config.yaml
model: "masked image model"
horizontal_flip: false
loss: "mse"
encoder_arch: "vit"
encoder_norm: "layernorm"
encoder_head_dim: 32
encoder_positions: "learned"
residual_init: "none"
muon_scale: "match_rms_adamw"
Rows from block 3 of the encoder of a small masked image model, named by matrix and row number. Rows with one number within an expert belong to one neuron, the router's apart. Each number is 500 + 25 x the weight over its row's rms, rounded and kept within 0 to 999. All counts start at 0. Numbers have three digits each.
Before each expert's rows are labels from the 100 images, of 14848, where the router gives the expert most weight on average: "patch colour" is the nearest of a few named colours to the mean colour under the peak. Only what is clearly more common there than usual is listed. The data: rendered roads seen from a driver's seat, with toy cars, trees and houses.
# router: router (encoder.blocks.3.mlp.router.weight, 16x320, trained with AdamW), inputs 107-213
# up: expert up (encoder.blocks.3.mlp.up, 16x160x320), inputs 107-213
# down: expert down (encoder.blocks.3.mlp.down, 16x320x160, transposed), outputs 107-213

# expert 3
patch colour: cyan
router.3:488532540494484531532519488498469483523507515510478496480459495502510516546514541470502528491453480505504529468521511454499477465538515514484577512523496492523505505475520476509486540510483499517518521530522501462493493510503481500524520513475530519503509525464484486486560504547502468490461487504473496464512510464564510
up.0:539466447502497494507526468487549522511489472524483479495510495482533479536517501508469488457482538476477544495514528474493463475549493523486530494464440511510501438520481473496485519487507520516524460495527482483497517509489514508477500557529501522503501493484521492510517525492546488536499505464492529464462503546480548
down.0:503530523493504520495543470497529464533470518508506477536500494441490509511516511497493493500530531455475512480498544452486466504472523514497512496522540498535489480479524487485482455497491472462463467508507490494492502505494506489489447449509519509489520401504527489515490525506495503518490542460534517512533484500496490
up.1:474524481498520480495514509472480521492511506503518499509486529501451496524521529502493465505505495525498445523511470561469545529537521499521515466484507493524516472528511488515540534527455471492523514585507441529461465531518510466443493492525515484461463483489509494511447464532482506485493508519462481489476517486498520
down.1:460489492465518500455462447483537520506528524515501505466491530500490437474517502475473479501517549462490500447469495497463505485532506532501568465503537470511487497494528544530476478510524509541508495482502508514519499502496485473518491480531505484523511521473507497527494498483474503515498444548520518529476490466541498
up.2:511470510519523493501535453486535543527508485507513506512494495497515487527506538493517494513550427485516512472533509519496465522506461538496494480460492480553507520502490485539499522555565482493449500473481520483469528449498509503472468477519495458506485507558495523508447530497541485486489506482542505484509485562482503
down.2:496480498489510486584516504493512512485527486539511497495489497497515506531484526514482473494524513492491496493479503530483497488482458537439509525492462514500492476506486437543499511494524501454518506542497499507455501543489493512435490531496535501532510541462477523533491447507496516528501501503498451506520532482478459
up.3:451447503543544524523492525474541474511453511497523493533485514509507466485490481525455463548479539475514497558503489508515534493487470518494459493480507511503524478550484495548468494546509541481527479511531466507505501515502502542486503500483483526514525496507483527489492516520501523487529519465538490511500550493462487
down.3:477488464493474468462518501501534568478527551510555490470495488455507492466484489455489502498504516490502451457461471521508480420526475483470472506477482502508480516503513488489505493535535482524492498489464496521507499491513500474482486485445499488511496519490529512533512495502528589471504482451484512521512484525498490
up.4:546539450492544507408456496521519511539463532479504532518443511489489498477577502458506499522472518450485501497548473510459501569495518502489517523466502500482459469508518485465488527464524517483514469513528494541510527476533502473515499499498570530533460501521531535505508499499505486493527450479523535522530482506494501
down.4:514490548518497485527502473499509468538495488506524522497497468503497490488486457514489524486478498506487525523499523500490479465515508474461506542538500484489513516482526510526541533517502519459476469479536517501441519486481458484472446538480477505506534554456496459489486508559528486502504490495461467477532506507492512
up.5:499447487520476529484502495500536505527481515527506499493513472450497475491521486500529508532518522533528562472479443484475494533510490489519505511458489486506472502513505494479518482493561526462461507497540512477522494455489505513492476474549484449483520522522464517509561509482471496512449489485500463519530453508513469
down.5:501497469497545516535498518490459524481549501483517488494548504516523481515510512518507517536526487495482489476467460505561517502446497487500451478462552470482446499497534480498471516510495534475475490514537461521523508582513501516508503505483526521510494535474498523535489465524475491528506538452478507495517543456504510
up.6:497496492479463480524508528519466523504471561478547477519509540486508484506508539494542476510515500534519504522518496481511483542521511495511507534504539495511451493491484506499478508558528490479511490562543484516497477482532516477536534511529495482501488511496515508496500476494499533492499481516507504492493500452509508
down.6:504487504429555509500516523470508501468472502500476512474485495479535433513542463532492495499513435509512474523472530509480491464527495502514498458472484485509534518485502528498520494550438485482445474526477550503495504544509468537451500472501504516496452542514484518516492482490493498466503483490491482521508498464469492
up.7:487535496538467502473481474514515471491497509538445512492507517480515500478508562471506474506554471524480491480494465512466500502526501518502448481530507470523526514475496533525540459492465522479458523533501518511503551523501538482515496515506481502512524488494470490519491508476485463470493478511510525533491471490479496
down.7:454559511535449545551519520509510528449505492525468466492455525487530483564501488486490505515479510502458522500467506488519488494500486519490466471516453462482495540509510458495469510505505491487503530500482474520480505513507481464455517496507543485494490491491468510508531522475495525499502550530462510563525496509509499
up.8:515474504528519506481520501525513540489497492515545498504495511473509471516502561524475485478515518526487521487488490547492474503476502540478491512517490437522546480531481499513528486495517538518539454483519497505489514469531458493510539504493520506477480502471513511466507513520488474495468539474483515505562479480510491
down.8:500502447514503528449575495511479484498481506503534461495508508512519487466518498531496520527482508530493514541514526453493501535484502527546586477499490499501532508473489508555519527488538493478492512482514511485525502477500489505498508517500515512510531518544468555544472503466477535486506508470477512453471499502489484
up.9:414465501508501466497436506490522462500507500503448516501491504540467489512522475486499427489519506473504469501520520522488519515473468547464471498514449583488507501477458479525480508530489482524507489486522521478498540536488499520504492538479483496478508469504498543509475487538453490511505493462498477509550511499517501
down.9:473498525505455547460477513502556479492498510474515473510467481510524503480495577525489520500462516479495546519465533495492480487502485483509542490489500473478471517526516494553488540479488502488465506480500536498511501476512492486478520511470518520516528538478480475492503537479485537499510516499462509517559536518490493
up.10:514458521496488484551560476491519502504468472495476468471509499495505523461510482493471486470443475500490481503487491532466469509508460489543541486494511480529498555483491539486474477513465486516512476506536497527494485486448533450531505504506530506463520497482454503508487486485531498512492484484489507488508518566492502
down.10:509483518500469477534534570538510520465482514486517480489484505461481517506518504498484543498497542490541530517509472535532517473538516517485490497497481493522505507469505496492502477453524526451500455533520523462508499519508530525488463523542522523498487521526501537535452498503511518469505474505493538474468482551520504
up.11:499550513447501498454517537463510517474477470495508513496495501520482480489537457550488461519533541546497504501478520501483474499523482472514514434465502462488483509489508508474488490504481536490477499535475523503493464563527506516538538483490520547478541497513531472463542465509493522525490536481468482514485524478515455
down.11:457528461495544486528473493511481497587486495508507500486480509490514476532484527469505482510521455499496489530531464527503503482495477462531480516531514530483497528494503476502444510489535487531517505456532471515481506440499526529498495531507481512503466484483489510491515491499512490484500528527454489491496497522517467
up.12:488507485510502499470507475507514486490513506513490466485503497517507565528478492512479499495506448466516473524511497506485501517511522572489511482489487473521459487463485500511515494490523542500497550552504479515488473541528518515514527500487485472558480475518518472470504527450545493485504484494528505477450560513452491
down.12:494512493487491484506532489462495534515488503477443474474492510503490497497476499502473485475515527498486473448433539472453493479503486553504508500458544545504505451497467530505502518497489542496520520533487517509525493515508484533508493479455475514506504502543482524511499484475508496503508544484519443495452502497457501
up.13:516505429505514515505469464499494489484496529521521480540553496522489544496529527497447500470470488490489510492483535472461466518496508487454469464473537470496458485491548514513478481490466427530555482517500488459537475494490486489509457516513491513512498500501519532502529510495533475514504501516513492479494463513484496
down.13:509460525519499507482465514463474515541549510490508516462494493504494511496497501474507532494472526510484488490492509574540504516542509472555537532511499463479490490504516478455520464524540524453476511556487522487488498462506485518445500501491491497472505489551446503512495538493476500458493521501517504506506523516515514

# expert 1
patch colour: grey
router.1:466444541474498490485467549501536489498483505490487498511540500513508524582502512482481498546489509519524528474490437506486459495495519508503507509487466412471500500482526519505457501476517507508495525490473514481473480473479496491536505490498493492497542521532505496477506478543475509451470482497513508539545462473492471
up.0:498498505478488475470467508453513541469499478527487476489447505518482510491498519496497525505556502471502533475512519497474503493526482517486539510538463513507523517482525514480533506534496504492506495482500530494486512508492507497498467502509472499458467503480473527485481486475487471504509497516523476503490469511491518
down.0:471540525518492485529531546503494521480476501486505510515500495511448512485482498505485459513465497487494486529491501503531514511509463449541465501443529489484514505515506513480468521501510542472473460532534514533497506445523497471462512479519497493486527496510523500480474452485485567481508513505503519468484459468469534
up.1:494505543475506492478505497517489490505510448485505490490487473530531504483520509501478458510530524480530450527522500544488462505544523505477491477448508496537543490512496508533446455540460511470554488492466512513467500506528501477448518536514503458476504497557530569462526498521528488468498467507479479488496481532466492
down.1:521502516509548471520488528532467498486510532508540513478487507478523490495522499480476529508545522533534538497507497506500492494498495483481519448509447467527523505510499479539460488529543472452496508474482487521513499468501509515507515498506472494510509518480505540542521501483500510458498491540469530486499491482487467
up.2:520454550469515485483509523485503511513485522514477525519492477462505482499469500517550477503510464491506504501508483499438460499534474468486468541503532473498537500488503509500497497500492541567524483499499504532488523527472483489506529514487504500426558506548502532459536535514549531471528503514486538466497549517478517
down.2:502505408510502519524473489499485505491499492539494525467579513544504476524468499479536510487514511512492449476452513515467511457515519528502475473470490571476528481495503502511539510496505481532426460509521494537519501482496511446507504510474485486500521513489497535478551481494493481475501459501457490467474553520550536
up.3:509521494504456497545499468494531550481443489482542463499486511505501534511500527504525441488494470481490505520529489478499548533508508501506503495488509470455480527506524539481509455479504510546508522496520494510504450471487499547499489426517486485511462485503479502503527505556536502471514469496451522544492507530509498
down.3:492527505497511542497457500454491510491475516482514498540505484513508510451488538484499498475510529522475527487517480490476495461450576501488478527495496507457503501524483477485457497532485510561475499508491480518474500465511472510501482518515437512478477536494517531457535484509454477513501551505530485465480495501537467
up.4:500549504497533523539516423520512482514551526500500518495497496494509466491498516509512522478505488485507514504563470491485539491505464512489490486526488481492510494485486488502480466509506470501513509498532445456490515481521561529465518496485488533471507482472507546533500522531505526523516521474471531519506489530490469
down.4:515497513537472481511470489516503469480515509461512490447498485522560522500493529475504505483536489476500526544527509489510517469529507500531501503488498538496521488510489490538511489508469462481524517477484436471479502540530528538495499533480504533511540471464531489531456557534517485481508527475505478455456519517503517
up.5:493514510497510493504489476517532495489522502487530516496516506531454490482565502486502507521519480475498498550506488473542475507567477476518520479443534502545491491503500505495526479526488469502524505516496495476476489491514536469503549519487494517532459544511442488525462545499545508463501474447498519497467516481524482
down.5:500550518452492479535520509465524465537484506500465492494513539515492504509502516501486503516510505517511447502465512510477528520465483479484465462529526459491471470481501488517453527482542458516488502501486512500510507531525481472499477521503505492476484509487521462537473520495506527506508553507533457470485506537477512
up.6:479493505509491483509501499499448467466494462503470458471528530499476494539510493512507500501546490513488521468488489474507520498509509476521471520560502529468498541515491488535435530541467506486536465480493445550476512474481489470506523509489480502448533518559557461473508522447490539492457495516471503525452510515487496
down.6:515480495540477510455475512499489507515536477504485528544515492481530557487468505523506480492492482505523542488483485507497525521530535497449513504476516480557491485495496487465500527502521528480511533497497502473507500505451506481515491470476490501527486425488443537478495443470485527505496538457518507492477511494489462
up.7:447525494465493558517493473481508524503498507510512497485511464483513536522570479465513537534470512504469530516481494502478517497481505487500502502472472506492549514503506486498454515466486515515521518509492518499480483547519493525484523477455510472466475506475547482497478490576481525483475507515531486482557507422527488
down.7:489502471503539476529509501496496458495501521466554499525481465467517495482524505533477460494523519503547497466468494467507482474485506496496469502549501487501483496484515489519485512516499477554508493534517529485472502514496476513509588507465498567483515498478507496492486484518487530516498534544513466537478494457492503
up.8:479475532467508497483526502476487482512512486512513526506528473486542524487479467521525484483475485522531490546413509463493474484469514518495481500522529533521513474530498484538481550521497522476506522515534478512509510497506515491570499501518478516494483451501520518527515517547507476500478555520522527472451519509495485
down.8:503496466519511514524473491504511539483493477480496511497558512516514479487485504509485504493471479513476538517439486493506527514504505464504545514494507511504469521503499533505484485545490530480526486497515466505485492522475540535518417469485564502477541520472488471492515485495524493509494483483463513506498486494510485
up.9:469473459524528474538481441471518530519516494527498469486503504529484501519513515488525465546525500493516519502524475472482482491469526471469508453534502511494512514514489464445458509473494480452538485488512513520530516508490469503482492454493426514509458547502507473462499512491503481511505492535488464497509468473513468
down.9:497513489488527484449538542505470457486471516513519473523467507526467489542563527505505502508510490493494496529464484496510491509456474511511491490525549446529491524517476503532476496503501554521522470482479481461496516484507517487532497533484531483515429495470499496456473547520511457482505495467480530533524516491514489
up.10:519512498507478484522482510501478507539518501535478507500490484521477517475483519509548484501501528503495455492541515513503549447514506494503543484470529485449467561499546517500502509490488490489467503512452529490553476498526487538504480498503499529472532503520459510548511488492449473547467538540480553455511483516522520
down.10:495462542505481497504509485472481486517482521549484502483499533489496460485495499534491494478486462523455522501510509509518490520475515495495490492507489519518485518489543495470530524511499522460496532527555532528560486522513501509471467525494506507468462519514492476518537494539502518546490510517496476493560517495488512
up.11:537467503483477523544465543500504544494501487543448503511460517511483464528504468529461541578497510493509498553466470490450498488498513471493499541516473476535507495505512494526495490521502497470472490496511479490478513531484451468501511516512546501522494565487489484543498538508477484529517451516472479480512542474483466
down.11:501529503502503453475485443497471480478536515533540478514469471450485520509510518491513511498533482504481570474459461522502492530494515481461517527528524528477478495494490493471516521505552513510521466503508497484517509486525528514487503497526496476503480476538501523477518506509473482507499478481528497532510493446480560
up.12:484468528500480472496504472494495494515528498504529494496540516510481497524444490509521469479537497514526480450481475513512511497500485525507546503472517421492572517474485497502511484557522513537504496506493490529495468462500479477508495477543478543532530507551534538503532479437470518472480469511437485503469490522511503
down.12:502512540509549479494520533522492529472489469473494512496441494514486469532504547490499524497517507521460545510531517448522477471505469469512515531494483518489551472523469488549502483508473500489511539508501502499475511578514522539534502476465522465502483464518507520486488488519462459498495511524523506476539497487488530
up.13:526519542560518462505500487485475484445507511483482531520504504498519498496474500476531532445446476488485517512503473479532484481472537520526512486515511450511481529496526456499496534516476507539487501532474481513491464496552480492512462507538461492498453484499468464535553485492525499531523513525493526481489492494502529
down.13:510471470488481529481525459499488491481514490531487479487481526508459514500484486528484485508490484498530473454479512506511496568483459507542512473498526555477480477489528547505508539488515509489502496511508529501503500530517517546541523476537484479515530479523513526585517511510500527521502540491464500573498527480481463

# expert 5
patch colour: brown
router.5:538489474494476475490483479522504491509482450490485553471505482498490492470455476483540488477467505457475505470507473514509537477483482451494491465473501503476500474505484472504534473496516499525485467469479497495489517516481491510478507473518467463501526471557477491512479495477539533530552501516512511495502487516453541
up.0:503480489521513478469467496502504462510476472480484501509514467489529507545479503526474480465487474530443475527504499516510507419508487517496492479513479464490544469493535484451493479505467508487557515466478508444488496507471492505472493497449470471483544481498480527476516516461545491511495498502535481528473533478472500
down.0:501504491508503503491508502507483502493567539517482518559464511517475466495496549508475468501518479493519440511501532462554523500489509547506462518529487562514488517496483465498514511488501495507496558525513529542508501475511492542450519521492487538478465482499433497457483464503550515557507540518511531497496485486507476
up.1:542530482525485472507539489527515516475515495504465498487518503552504489494513511529512481458537508482471497517551490509516553523482501531494471504488482507507517479521504463535484506517487463455468471489485541544463529521476493520501578453470519502493503513530531539511499493494513469515503563517520473523462474505513514
down.1:548508547522465494508506514491521494454528511495488522477503503543505555470501507517503520484533525517518487502494523498448496440494506419502489497477519559500500470522499508531535496489537501452519454507512536486598514524501479528428464494529478473486492513460489510466519522457488545528505478488510515485526504476476497
up.2:493517480485475472459470502492476562501455479484473538534506467507505490516551500498482483490529534517473448505463498477539461551470528507500557504501548480496502503487512491500492469501486549498488463505483487536493512498464494504480503505508531475458471497524537492475495536449534481486496499513536500495511552503498477
down.2:481482522507549496484501505490513495468521495490466508439511501555479483514529522527547510493508519518508535543510488503538516466483522499557502481460497454524509483498501479463468515477559484554505506509477502490499495514517483485518520484503489475512488524493471516487527499520561527519496508477514504531557488484487507
up.3:497459523527503491495470480478468456508519528487467512548438477497520490508528477522479507481476495501507481481479496496461527504501501507520495506544492447503520515536490471486479494500488443500441490498534480483486498511478530482490470490489493486496509518533441495537452504515518514516476494509510498524516483496524518
down.3:501461504468536549499524503494462533503488500501510499540501496517474534516517502570495549481543519516479512523518510511499505477498494507473464550530462523502507478516484510464520494495503500521496501507517491494447498535513481495501435554514541543504511521496440510527526499517484520538501491483532494500482502539577471
up.4:524512563516496502473491485479565504526456513554557533465436521526502499522519534544516487481478504519500504482495498497494494478471523506469497488521510493523491510506515498497518501481505480490491486492508434482507508527497508528475511489511525480490485465485527544467495463516500554519511431491485494522478533499501490
down.4:508491515481467470510484525479509486463507489514488480489484515542463445490524488492521504503507488483525462525488479533482490489516491503506476448486465487512483469517539560509496499537504421519492478451501474521497511532502495499548498428498540532507532483526510469531537469539517514472502535491504500503487554536502457
up.5:533490522532500504526528490516485532499480452499519466514545498470518479535503528526472449485516499480524506529500482530505552475499529486490471491479570551518544544530492498496471501541476513510465496534527510532509472505478534504484533546497491478475462489513505530528515498515517466487507502482514493505500440530485478
down.5:497493519474432502492482484501473505540561492503467504476523487501509537465496489521532510515448531506467502522485492482537509484498493501544528427487517469478497511501491479508524511481502498466434513477470505533501502458488497483466486503521511481458468510497516527478506503508509525509502480505486514510531514466486518
up.6:537501524493487483493485462517501527495509472515443506516516492508526500476543548509486492474475499494470481523545535501508498497498493464506501468496505497477476528518514485510538498510482455478486494481483535516508507507485484483485461531532471471406525555469509526496478519465521479497515539508493532490506509481484489
down.6:487532502501516488480522507482500486491514485504456481506463481538515509464536482482494497525550518452535549563523499486527530463497439464480475498502477556498512506474490461513519472489478432481536502483475466524526506497475483527475474531496538504517494502492501508480533527476516515507512509452529501496486484493460531
up.7:486498488472569506444462461507515500468541514509500475493499511497518485476520495501507534494462536546485520548515498516476514524475490469530481477482473497525487532522450526502482478477491483525490464500498499490482457488504475481488512485504482493514508494468525482504501458506522576507520473485490534518471534524465512
down.7:491527517505545496500420458480497509489501482530528501500501527474539488524467445486489525513500476503504492445473472554484476549509514498506478490488459503512532497501496509505518508526476493468524525473478465468511499516489480492539466495439467465500500511531501510496523500508482493507490502511530497501526513494488490
up.8:527514504520463473536503484503497544498500525474532510510529495515539510495477501507492472491492507538501511535445485452467512522513536489497469501509505511489520488540498502457483556440465528547479515500498505448514467523493494511488506509496484513467458483447502476481504519493523536479497481490452506523450506479522499
down.8:498502490499467488510470493482496459527486466537501502503451476506490470537461512523497469496508518480499536534449545503502508518503497534513468523498494521485518546483500495486510491501499511524497478509574485497448498483524517502472492446530453513529469486548480521469479493512523525499493500505469534493454491536506485
up.9:471497538502512472512530500540482539454471468522475496511505484497550467529525552463496499511491522527502502533520492535544511541525505443484462490483508475478493518481511454488474519548513512474528503508524463521499509501494510522466519445522496492459466524499457499498469511552518439516510521499485491504488503504499505
down.9:475521496470549504521454509512495460518488461494486515488514483500477493463489489461509507506522527492520509516453500520478518486474502482466526472508500503479492489514513597581501481472455480518463476475515453500505508508526500471527482507498481549483465533527515513483477469460516467504499468547484508490456529496467471
up.10:503505484481475478511468494483558512514520477502495503497441501500509504502512534484451488500497484452471486497508531482475555520480501481513490509499506522490516487493499485489492463500471504493495481486506526491536499497523515521485490456505498476480532499508460447484553558509510471503533469494466498525537505483547505
down.10:493480516481482494501555525521507522453487503505547484540511504509460472515469512508499518516472498511491526536459499500463504462494474460521472469481481514463506491487516563483506517468502519514497511516502492473456512503520492542509504548507548527469481512468528511497502474492532483538499458491520497508461463497492503
up.11:512505538533474484502502454500529500549488503484489518483487509457499507520509520504510463515522516532470517528517488511497472484512494524495540505480514475506520458501510508517492467457503474484501494522514501503477484525509517494489508451474503515527501458500539538555513440528501484481474491511524501473521492556507521
down.11:483498485548528520542524515489462512509522488524504460483531512526520491498509530515528523506503469509486501445526503547508472479493534501513512498486511517500487474451503509478524496523530470486507495533539506490491498474480508520537486491477495470498500496527516497478545572479436534547493509480509516498478483465472477
up.12:494471515537556496521493477508491502472515488470489516498505520525510527495524472538518491536490547457516553515518503514452516478488478501506509523533513468445516481491499483485548451518508473495557503496532501547469505527503474508490482498472480500496488490541526554522472516511449507469512481499480490494493509518494512
down.12:510503531519485478510449520514452457485520466472509512539512493490467492532479514492541492507533517549553524489521483515459523488518489470466545468504477532482541545551468512498501496481536494499476480476512515510511501516468511488515512466510552469458503473539516522520511514506473543510506492515524511505460443521471550
up.13:485484454526480518498523548500489491517514539517476533516529524509479546477522490464528527494446516450495485517484522525441478473489497531463507504506496485487508499488511549510499504458499499541464518483492515540479470477497494478521480496473509506482506527507545477494522490553467498503502475516557481455510486483487512
down.13:489490486487522497476504495523504440490502490526521517527475531512518496497503504505476488512509507515489444471514477538514499479482457515517518503563517481508458491502497513529486501522515491508527474485476479506472500515512491483502503511499461501505468455501490499440536462541519520515503523504475502532487486472503530

# expert 13
patch colour: green
router.13:498550445495489495530502490529509460498509482476480514541495492516520499497518473530483505482482516508483445493492522462474535543550462490494462451490518472457512490493492492494483526469465504544482539517511491530524489531466520483515537527513496466532519476470513520531488492490543504540485503508480467464512484487439559
up.0:489501476481522479483524524513475513447507484501540488468525503531498472476488523561535499519532518500487471511492489477481533503512493515489489490536510475515467539457493537549507484480452489495473469495518525484482503497473424468507519505485521505539525514457455521476505472512518527482548508501501495497469482522476503
down.0:496473521516492536500445510534500475491495512484516512483469467535518556482497512481493501501470491499494519535509499498512527504517518473456479490473521487462487522505489484460490488494530477503432475497491504501481492485480509477479481513534483471501527488537542479503471530470541518542490538520523527466559520497483550
up.1:516493508449496490520447515521479513501488504493502529488475492484460507513511527531514495510495506540466493466534505502540540503468452515489499518510514569492463523542508495520516514513529522460456494499509507503512498495452497515495472506551488489467466541500483523467503519528495507492560494524539523480499487506501485
down.1:501476433516477513508494517500500534443462506488540558494527506515512474486532487478518541490482475525510518493555506452515514511493475524481501522499471468525504486521478501493500509485475471484478495504509473516457504439514474532512531484473494460523513560515496543485482507507536500512479461483513513516487505486524519
up.2:453530531482484487524476523489496470503498514493482494511499513484507510484494476461465436485507487517516498456542516530475500500523514528480486490513499494495497521486486496463452477523456496520491503506537543519484462472511510512537499467486486490549523540463497527462486513502490497514513511519517473501474515542560448
down.2:480520471481485505498478474491472455482517440475530484482492512477533517505538494477478512461506464464468475498479492514537495497523541472565455488495517506504539493487531467530502538521507492515467486521518471498446498512512490447481501516480481499448550482482493501504467448485489514476511516480494505517463535527488507
up.3:477459517504500508506482509493536515476499497509460527477500492525501540501514537519502547460526500516523523501524534497475503513457525534565513536511533484484506468504521476508525500435518472458503477522509548480487477501484491536488481477445520478474525455523473454486480498500532525523504515507502513508558479485479512
down.3:515533451508538519501512560497523491465494499472508522493528527468506486450520533464529500508498524462497507477509465500511526436497508501536551511462491533485517454510499506505473506493464531484490517493556488536518509453517521482513514552484476523536494491502503527496475517510486467497507483456489553471527495436557505
up.4:493515512468510494484474529474521511493437511509480480502481525515487484515512501511423519524466538469503491477507566510482499499500472483526497499515532442491502523474527479461501521515543510518504503448510473465557498471506522470518532506471513483513505537502456445497546538531529488514476529521457492496486539496464501
down.4:513495483454513487507477512497528503512527543488518502464491479542505494549446498442481502518515503475471512482516506520483496521552539502494516484498508515479539515526525505483501498462495513457522497508523503473484507491517471551467507489478483504494509528438529486495496478544531541503504507513534526526483490502548503
up.5:485512500524510512448446510500537459511528485480486434497499489484474496504491516507487542516511547506528499524515446505530494425520486454515498514490506478541530502491511477528529554479464488496499482504530472485528507492485478547428493492509494461499495564473492522490551518525519477476502478488508486541560535493516550
down.5:490488514502497489476521496486524496544487458485496489529511478495480517550516531499479474510514558494511459528510503480505489502474486504536538541477496534519480472483486462504491456514498481506528511528541474449491492508517514527488523508508550533455530489464520525461481472548527500470491479464452504525438483507518531
up.6:514492518533516469480520513583528465483491464518497441524501497504554507500522531485531515498515509470476483490512475467506502502483486521509523549511517456486501492505517506521525506509515482482505532473488442469512494466491513520446532501503518466537536477515517456524514540520470499488538465452451477475505511496483508
down.6:470489450484524520504505477487497546488503452461482514531534504587480465435499486514502523480550496501508504505514536516483501491474485514472508512495502535486467525512503457487487488477509499564471514494516459485541499517485493511490468498536501507527493502464560498464510445513502502534496475501490545532513471474515507
up.7:513492491495547498488524549482498499510528535466470491541474507472499483515490466504485529518477471512500506480523499489501543495500483484504547520515529509524511523563516445481524478526552511487528507520487487544517536516462468517475477473496483423516492527521511520478500503491470462558455491528534526494487480500514535
down.7:500516543478503544552480494508515451522516500483529501502486519485492516482513527487459505469514469508502510491486523482499505529514477470527458509518518504461483555511477476555487498508505480543484472476528499499536498486493509509522489533529461533495526480479499518495560533531499531494500480495514496466478461515459523
up.8:466490506468562479480482507459477455518466470471535500467492522486508503496465511483467483512472496502523544488484444489462487486514529510517482500492494463567521502467481503533491520481524524494483497546504477474523491502517507531528518478464490498495512499467511520525498476499478516474520484500496496502527515481500509
down.8:462534523503500472475480498530472469502462516475453507523464516484468484543526505555448540511512500503508501504536526512512465516502448521505560478496519499470514517475511518450489521525513550547525478489541537483520503491488505495450497476527530495460496468433496521501496512526495529526498507497481477482472506471506467
up.9:499508510530474481469501521468489470519517474481494505562456511528481515494530460508501507467462503527468476494468518493475491513511524483476470486541483518481562480522503475470483504536493521479485483479514494466496527489458532491516498515476471479507467503515484568498557524467523484488490470533531509570487507516517499
down.9:535532526506486474492495481498480498495480504498508509533506512490529494499496437490481486503481446500491500549520521523466507482504541529563495486563481489490513534524508429522522507529533462471486466508498509472544497461515483443535511479501521494519501498542507536492528484490528425494502481515523493512487439527498512
up.10:492540461466502468516454519507478492487481489503483504502507478492528537503500501524474486446508495521507517467522560476518487528478474496545445499507490519485523517511478520461486505480512519548475460527505483510489500506490459489524491536490501493511486507498487439544452495504482513509489458458464509508518503484484485
down.10:516525507512495490530508523490503469461457452514538465489475499508503503498520493475524480529483515516461465538475449507510493536527510509520451426501525530503506506530497486512486519515482482545488509488496525506503500493527494508529499493456521550526463482518465502484532443454516501491507475496491489558529486490497472
up.11:490498509467518529544523510478496503533500497465497514508513496481504513479505505506492510488512502540471525464489483495517446395494461542514474533502466509546549490508527459464486489504503510574536506514532490498477534517556448498518533524502513475461509455492492536522520522523533496501487515498564471490471514530416510
down.11:560504532498510477524488534486472536474505481452524522503478492505477513500481503477483476486478542506482459496504515471518529504524505528529462493540514493457474514501489519524523476518489462515507515497496461508464496519478525485468498472478490503487517470486506486486471543532499482516503516547503443521511462460490515
up.12:477494516507488488439470514481503513529486526529543496504511497539475533481535490535532484557516480532486455535502488470473537469448493469539488470485531512497483456531514508465498523433516482522448507505468452460518482501491503505511497540468526511532501510478520538504494490509509444481513546495521503506508523506532501
down.12:487473475489506467529529547472490492507512491497523531481564483490458502523499521490528488480496452515497521449469480522505518510484496516501535446520571532475474501504491487505487474510473534483512491544473435531522494486490460491507509455523514450520486490515516506512531517450486502476494574520537503529515525523504462
up.13:489524505507513512510473513456486484533546497476452475528519476508499489536511420520541509545534451526533487477528473513498474526469531549518491459519434484477506504542509504523528494491526479507502489490488529498454480517508494491523472508513511536492516515518470509502441520468494542497492519511513539472516471500509512
down.13:515521511522518494483523495505512521490497484495546483515493508470480520528489500504488542479533454473528500509532510517469477518485499503507453524543555486504541487465496509468537481499489486422500478466491533483538494509464529576492503493488539509493507460525528529533573495464464496487496500516500474526504515489487505